From a checkpoint of a small image embedding model: norm groupnorm, activation mish.
Rows from block 4, named by matrix and row number. Rows with one number belong to one channel. Each number is 500 + 50 x the weight over its row's rms, rounded and kept within 0 to 999. All counts start at 0. Numbers have three digits each. After the name is the row's rms in percent of the matrix's.
# convs0: first 3x3 conv, stride 2 (model.blocks.4.convs.0.weight, 256x128x3x3), inputs 0-25, a 3x3 kernel for each
# convs1: second 3x3 conv (model.blocks.4.convs.1.weight, 256x256x3x3, transposed), outputs 0-25, a 3x3 kernel for each
convs0.59 108:495519447482504501508553502502535482476494504495527494523477552465445504541494586531503454515496470519504514441434490392423468464471540492516484509525461512534515540466567498439466558488588499505470510513452550515509546551550504520540507504551487507491437444518482505515454455496462396430418395480525463566481441481555491593377397449368371451423447515477498528504531522441475495546536535477550494527496502512512503451474525484477520494455506445418466518494592524477551474454506536478574505458532460485531475437552563501555511445485542486580502479528452450509434442483400396464366371437441439521425385478369344409471442492378404452382382467428462522426405483378380442460442532479533495495497556460482513
convs1.59 103:457346334540505512509573604523485455519513490513534494546358472485478454449431423479417483422447530490546545530506487531518503530525511604584538597555523561543558398510490428582562497519544524500482529517498536525502561573553525525514504426450532586557578543567589544542462549561402532503421480515494570571529592559510538377581581511534514530506506492536511480544529506549537513564614553499519550548441491557570563573556535508522477532496491530503491544528504512399464515378461434512590525496478530516494538528498525507485528520503520525510532511494531515498532520493418382381510486475586570600532506482537526501542533498520504495540596468540497412532501470528517492525522490444454520425542571518497482
convs0.60 102:455467494479504442512515434421408469417455476485444467499483528509442488452451407499519553497536528468500541501546493568571554452504447457491367470505334521514419473530554500558510443506425444447475462451431479414452545522524458483482385448512535553467532549516449532455448521540451421475441455448500527552520524502453481409555581561571584559530554522521511530562562531559550556521531519477461472456464521514566498516537533480528473488513498537536520461521452501489529498441477440445395497487502474380434418434402436486520473524500400489403482472480469447465450433442548584554567583542522550496449543558498609500441544474559575558569576558529551527542576544564568524508536465536537550418491479434508477
convs1.60 095:539711703433495489429390417472480475530538521530513524534553488537435464464517482536565482544499469583494523487487486537515511522502496499484470458508450501461414672566571626418545528478537490500500542530529525515519411384477451479509468525590447387396364391388325382404543523533518556586492525514527471432433363451417590659488474515491476506459488471463480490518519524505500505423330373520508491546619541460433471438427508408433536435530574527524580516529586558590557565579544528484407486504509539529529520507509462480475522520514538517505487496496548543536540527523514620592465498482427370429473490487516513512502496500404459555353436491423517531484498499547537533536517514563465481504419469529536550
convs0.61 112:487516470496452441484460463427386355446382374453437432495503501495461472513478455379392491340356443337365461523482527516471514491482500524537505523535443541529467501501492484485498467455437470482440472416360509453442495516511510488459437395390471451460493474449445462445515528507510492498545504470505501498490476486485463440474504512493533548494521533438415416482461430493497486467433494472412387416464463473447435489477449427439422461494483483490516488497481497498505494458471508477453510518511505440437501465446498494472500466488477442444529520512484432453501467450483503516500523534489503516491516498512545534479483489464500506490538556496530540490502515503507522490495501478453459400407361485403431
convs1.61 099:566649586478445449456408435491486445528532498512489478506453472496497472492483426500519501508474463508494475501464446524501485502476458525561530540548520523524496561517560514411547492496552500474456522509495506489474473475496490494541492572567511490464490508468462436489525527511504515548506547520489455449489466523511552557449491458513495441472488434475474468517515506509497478368285303546520497616666589545525527582549514507533500351410517378539606476651591567527491516486500523484483501478467520506499509490476499466451534508495517475456491474453528515487509488460574697631508518463456275310488465435517507480505489472371489585418494638548601655499476451530521489518497463466491422489565496492473426
convs0.62 100:486535506486521515530496493507496483508526467572426485517550516516523432481532473475438476486447509484467522458571532482446547462439530493455527517476527497504493508555567462540468480564533443472489489509516535417499496513532514507535521481481493505474463456445546476527486490558462455467423521498510553551478529446479557517520520485501491443534521505509512503489497527478497470523460501517511480523431516515492516493488440510492515468519498465466424481517511513537505499502416478525467508538495507484410499502431525577573515552480495565502492531451492515434507496438512524497493500455530535518462517519397501471496542562517516471500481426533512487496525508472499452507537518463480466511504495463536501
convs1.62 105:587604512546537514474426498508521503520528525553543549554532467497555471493499439573542503545494452479339399516511497536538522548551531558558478562541564563520513563586634382481644536491570519518502531540527538551533421462492479577557534528478437495514455461578443529607430549515483545511495551571493587479547531527512381506563565528559520594557573555495503488518528517536538523396390425488523462581610509521508506471504546488470542471484562493487543506496504459576493483508446586421415523525505534543532539548535512509494534536516552548528523522510538540532542544534505506489507509463509502470522525499540545524551545532535538537490496599463461481518518499533535521545547529455554361526555360548502440
convs0.63 111:486504468493447443445448441443446442452443436419413477474497534471439479446437444455486515419455530358429537508472464492483443545542474500457429522447339535453332487486490483488500467459433457503468431410389445417452527535533542545525489475508474459442504509415497522433501489429494460442537533465483487499481470487472462442457468451517521498538557534321288331360307327484434406485454499468430448462463487487422434506487429479501458438463456478463467509522473476487524480437470460449448469486527459409431457436427504507548487459516452435454499518523473467488479448447463474465520521497538545524487478436540557504552556510453465444514522499537563534466475472517505491531533510513488472451452368526473449
convs1.63 102:541590582401365408464432470487460437540513486541496460480452490462479486489483461507537478505495478506523473491446427540500475528495449474487425505466470535503485606407510551390518578640586483453439538508490527495458493490495505571573495566545494455453434485472425426471489492452506522503573591510525473498461480547509576579481480456504512476457477490462443439535501486531486446445435375534541479577643556496503563498469544489485487406447487378478580483590597489510512499531524581539506485456448538510501530498469496446420558511476554497447485467445542513490538500455563616595486510513451301379473448420532507486535502474348412525425483595577572607490461436546520498546507465486537510433502499463422455
convs0.64 095:526506514467503509557475492578542546550555510490478545532516529508500474542513557497493475537537515544524511489536513491520478517502555473482494477483492459471508506475519484448444544486534543542511508543554497468526492481473478462481534548539528551551485504491556545524568535511512551546524519503509483513492454442541495540486434431456359357470394395521554564511528570514519503532572526548569580554485523552582592500542524584567564549487508518453440567480513530513529506491468539506546537532555531547542556530557542508552503487498559540577538528541527531552500520525496447453458365369490400415504491489457405409503411433481432427451353351458393389510467482470400394512430456495539532534569576484558510
convs1.64 103:459451468543543532550552553556566530547568530540574549498470521460535446517505409564547514515503456518461461553562527544561540538561546554550508524537516542573544524529493531500487519479508543552515534553528525553530512488526512519493522487489581592579588574600591598595472516469460501493435450491494589555593568478497284275543548538512546545544557537572566518562569537553564540551519549476487485458465464521522482497502475510481490553522486564497472537458467510539532506522501524521457538550515534557532525556536561571517557576545542567548549555518531548519516541517458367427500494508535629609557567527547561532544553527598533492578528423531490447546557516527552530514553534439528457463532434484459400
convs0.65 105:507532501493551489531539457543577526509552499499509517539500529510497531561559619514496474525511512535518546456479511461513518525516576500494506501520481503524515530461536486436495561530611514571512521578501556523525532548534502521526524528537509525530494512581539557557518500511523515498481503508521469526490457509562550617450432440449425467484492519514545538519549568494529520536569536516551551536513520537548553483524576532561572520474496491464499564539604540506536513502535556550607545511562524539589539535600573510569510459540567537649531537563530541567496518532458433449437410457498487527470432471398359425478437499453439445455434476479501521477449471446425469517503549489539552541550607504545550
convs1.65 113:442409395538537520541529541561547520546549529537554534490386483467485457460462404479468503449494503502504505564553529554555541546558547580572519569560514556554524503492488488523513524525523566550528555551533547553535538495476514498501506489489560607586599572596592569571482558571475544552464516518469550509521535494495432346522565553529539557521547518576559524562558537557558540551561560478479511480435472510497518489460550484484488578523470574469455540474464526444511509460518506541536565548527555552533546553535566551520560560543550559544567554531555549529546548524414326382505483524553609630565556528555561536548553528555503436572572458555499457571552521549551530534549528426485471421549491457448415
convs0.66 096:454452340425428358463467504453447425477477475507541513504461463464471446453446456548509489576552445554517417464432469525500487465465498402457376354422350347331389487504489493509467487498504503463474431476481531561533375353317301267255352361424522480532551444480500403512509415487502457490484403383496488481486489442468469474578523479541454373485396345529594571487553532536485434478508469507506425542482448482474506509502485498465476594553526548505454514472453505462479464469452450441455489454444495487449454456433473461479495541484459516511449474434442484448454491455581515483546459370493410357545527520545512460534490451572526476533449379474380342572505486536462389484413379490462502494419508503463506
convs1.66 107:519479549576596566435552424550566525529539504482525510465513553451511504434490493509514516477474488483520484533566530508529511489505502558531544584508440477464401605631439599561327472421501523553515499518500480492484494495356449399414443494540517516466482516562531501428541543513484571545401491547552556510579517384443307500476530516412537588473471487555539499539525492517503479457478425411429392467479529498526406518468372506419459428472458396507533471519580550535550524530531493529554515547524498515502474490483560566536529543528499533518531549521504527511473495490536455568515436499512568459528547527506510492480486477458454404450339381434447511527548529508522507473502495530433344523577405441466478
convs0.67 104:552512544546501510482562490523467574480448522547566552509550526461514432477543429472465457486405425493440398562544498594480505517542459545512433552485487514494494511540543452515460550585489514471564516502504497568473457490514477462484516507487501524465499493496514528492543474529510477414495487397517547534454514452520567471517529530476501512491498501519504433506502460499501505466524498531516477549523435522497470518514495496497494548546515482527480504519485513556524454512449468539441506536487504510464456517435496555561467549483540590484468508501482485483492505479494504509469484483490506488495461475511505455582585503526544537475510526486494513491507502462484471487520482516496443474492461502499499
convs1.67 104:520521553499517561430477405502489525520470533548512530554616632592686703646621486507592609512513490582528459474506528502508531517506515507562593579511586572597502483475436513397477471508481475506533498509526510509515556511464563513521500454563478430486474461500550531438472483472494473430491516479518491483548449430481459489520538499483545518519587518471498518489495519511504518507544476455506527450471479544510472541564470492494475450484506433586512520525542524415462526478486581507541483514537494504528498504515493478526506489529518512526482502518509505517521516512481478556532511517501447437482491513499502524505507519495519501558425536459501590473483515498486513512500510558461383618650499571580499
convs0.68 103:519539556487504559495482438513520524516540473466457487471450490419450427463464399493528512467524561447536552500503497514509472523504506546522525535541525494520510471458490408488442490491451454517571493494500500440520451474483487488514522524512568488497529510519541540494487450473421419503496479511474447481411470440477478432499485481491482468508453414535490473483481526491540529457556499503495508508480551557436505469522519512533496501527508500497481536495442474441476421450435469472410494464469422469469490485456465483526429490461517530501487521492471518484471509435490473481483475459503435398483474507459479447520458455499485475494483472507460421490469482467464453492430391571496523562489511530528466
convs1.68 099:460494527522624542460518476486468472521477491547507503472490568476583467584510564438534517520572493562508495497479478513504500523515502489530504492503579527567578533545524630501496511420515495471461509494483523517498447554530508377436475502500627541565537507480542582549439463451401514553452518546546561511533500506540268405487501546491538519445566490487484474515504501537523509516472472504449481484419472451447443454550510525544561548470540495546513502482476448414484439546607521589527500478463517501488533520503496477494534501498523510494489469460498484478513503478534466552469542479490540476493489471518510492518512491481586508542415502477485552491475455515500489521515499448637525490456398535310441
convs0.69 102:545506509463462478482523519508434391466441434478510453508456464501431407555486495466385492432334424470379413554429508468384441502409533518536498517530503497523521490496475511435400547482489524440439507394416429543447402422489383332380443390409504374459431334430405354424502512484505454509434375446491478476493418394537465475469504528399413453362356414511495518529526526519568579475420394469428335475480337495438447449415443420450437510529537468455451477452484493441457488422417539482491494416440508444465504492497475453441542476426592561539503467469480444467473467494477492513412390421382348399491534517502440450481427445460498523396425465358362423483480501421373402409353397471425429389356383465304482
convs1.69 101:517592532534532546469502534517521501512521530524530530460505481491523400553508526509516565495486463494514555526539549528539549527522526538528501553561521487551489421604512443576531433379472516528526524534533531533525565609535477388440427441535534567543580466495508525514499485512416453455404436464520576561555432399506402451522555535502495526519493457518538526528549542535548541447379436495462488600553526543512403653518340569516403379449512408598611456614562532486548494459567424488588516522525525532534534536530519535549513520556502508537501509518512518522521521509546633579500570507483444496532537528531537530524532522578628533462514529429533567502510514514515523522519511432535466517542431563382432
convs0.70 094:495539451490461547549477466518518436478498481475479421460505537444435475473401417503516533439473547414469570529483538512436483515490487522519527527503476560510470460508530445462488490418433537505474428442440496467481494504510491502520497509515488449521518399466498495492473444448534452524519495506457500529446442476491411424440462493468464492482462470454384463416400458509505500508443520512460497497452509441441463507425461502500482421504530461448500491449470459487525454433468492419423427447476450453470487437435481520564473441484506457480461520493483483497486487448434462497460453484474436456418489521457480505478441487438457484471464490492476474435472510456435479472413437489501492518421426543471463
convs1.70 099:512534505490539516478480507508458462566494500576531515445414511477536486522484587455486523482551508554574517536477463572509489587534509513528518523523600483520534487548488607530512486366518523466465570504492590537517558616514531402445471514489577517510512515447557551540447476478458488562493522527510478528456512536560552563484480495479499468419485490506460471559494488587529506478449464533467525525534523450513488522569427546525486410411524446551591524584569479414482410551635525578577523465460568500491594534519523467464567497486569518494515465458556503496575527510513561561474541498485396416511470456567514492572525504473575557526542615473523570525469453578513491590538511498565526452405455515373493
convs0.71 098:565530525523520537528503518595539532572584536495503571517527550498527495501500517477474471512556545528555544454549550542610568520559573468475485493482505459453515488501550493499482525519533559557534545577607493472559488516479457481490524555543514569594545596575563588536513518549472530566479538556495510547499504483516515522490484479492456411497455393485561565462521571507529518530605540554623628555528553527563615529609576573575573528513543540532484556513486516523548501519488508495504531539570510558541532508517494501556472534504515545570566582566573595588495555533497500504490464420511472422496528538493487444548519488488483469494454405486449381503515532498489443520490456517582573596623636482584516
convs1.71 099:418425468553568526545553516512536521507536514500538520517483536461582480511528488508525503474491462506466501496530509494528512486524507535509472487505518511543525531500450512467489480464487491522495490521503474514493487499556487536461499474510596573604547564585535620589483540485469511511457468523521584562589536463468237323539552569535582580551584558516529496512532509500522504541576602459467467426403400477485508429503551480504558632545477601436356543327390481553511482554492485518471485522493492525506476515497502536502511547525496540520488520497484516498469506487448301415478492494534659627499533505503534511493522495588516438556477376403388420484525499485527514467520505420561423442498384441444394
convs0.72 104:532494513487504534537510512536492498552536530462493534510515566464482454497498513499489474543560512548542513448504501480503482472524500422451484422460499415446508499514568469460429530520525513536507504524581462465527487462439483494504531564553509528566499525478531549494477424508434463480450459438504512566471456423517505513501455446493385279502410325498555553474513544505479450541557531523589579543473508503518579490545493543548538550508529535480396556479465510507564466469445495487498483478533463496473503479476506523586456529485503571561505518510491503504473517474505473477481391288507430354501507501476414326519496420497453431498381273492401312507490508479417320507448395489548514562543548463542476
convs1.72 107:431381444556559539522609513535541531528539524511543538469475558453565470499495457517516475485501472530481505520543526515542534496530525577525510543535536520572548495492436503527454494472500513534508511533519485517504509576495516549420498443475565554584516540583552601568470529459459493456442450504511596539601574445465217319533530505480573559512570558546544509542547526519531512543591557494511447439409403514536450503544417518512481559508468551467430540416461514542508514535513516560553507532506515536518489520504536550518535554541507543530514534512502524509474508496477320453487450492517632591523540510522537516500517500567482422579473378465415433502526504493525518468517508461567429474558369465466404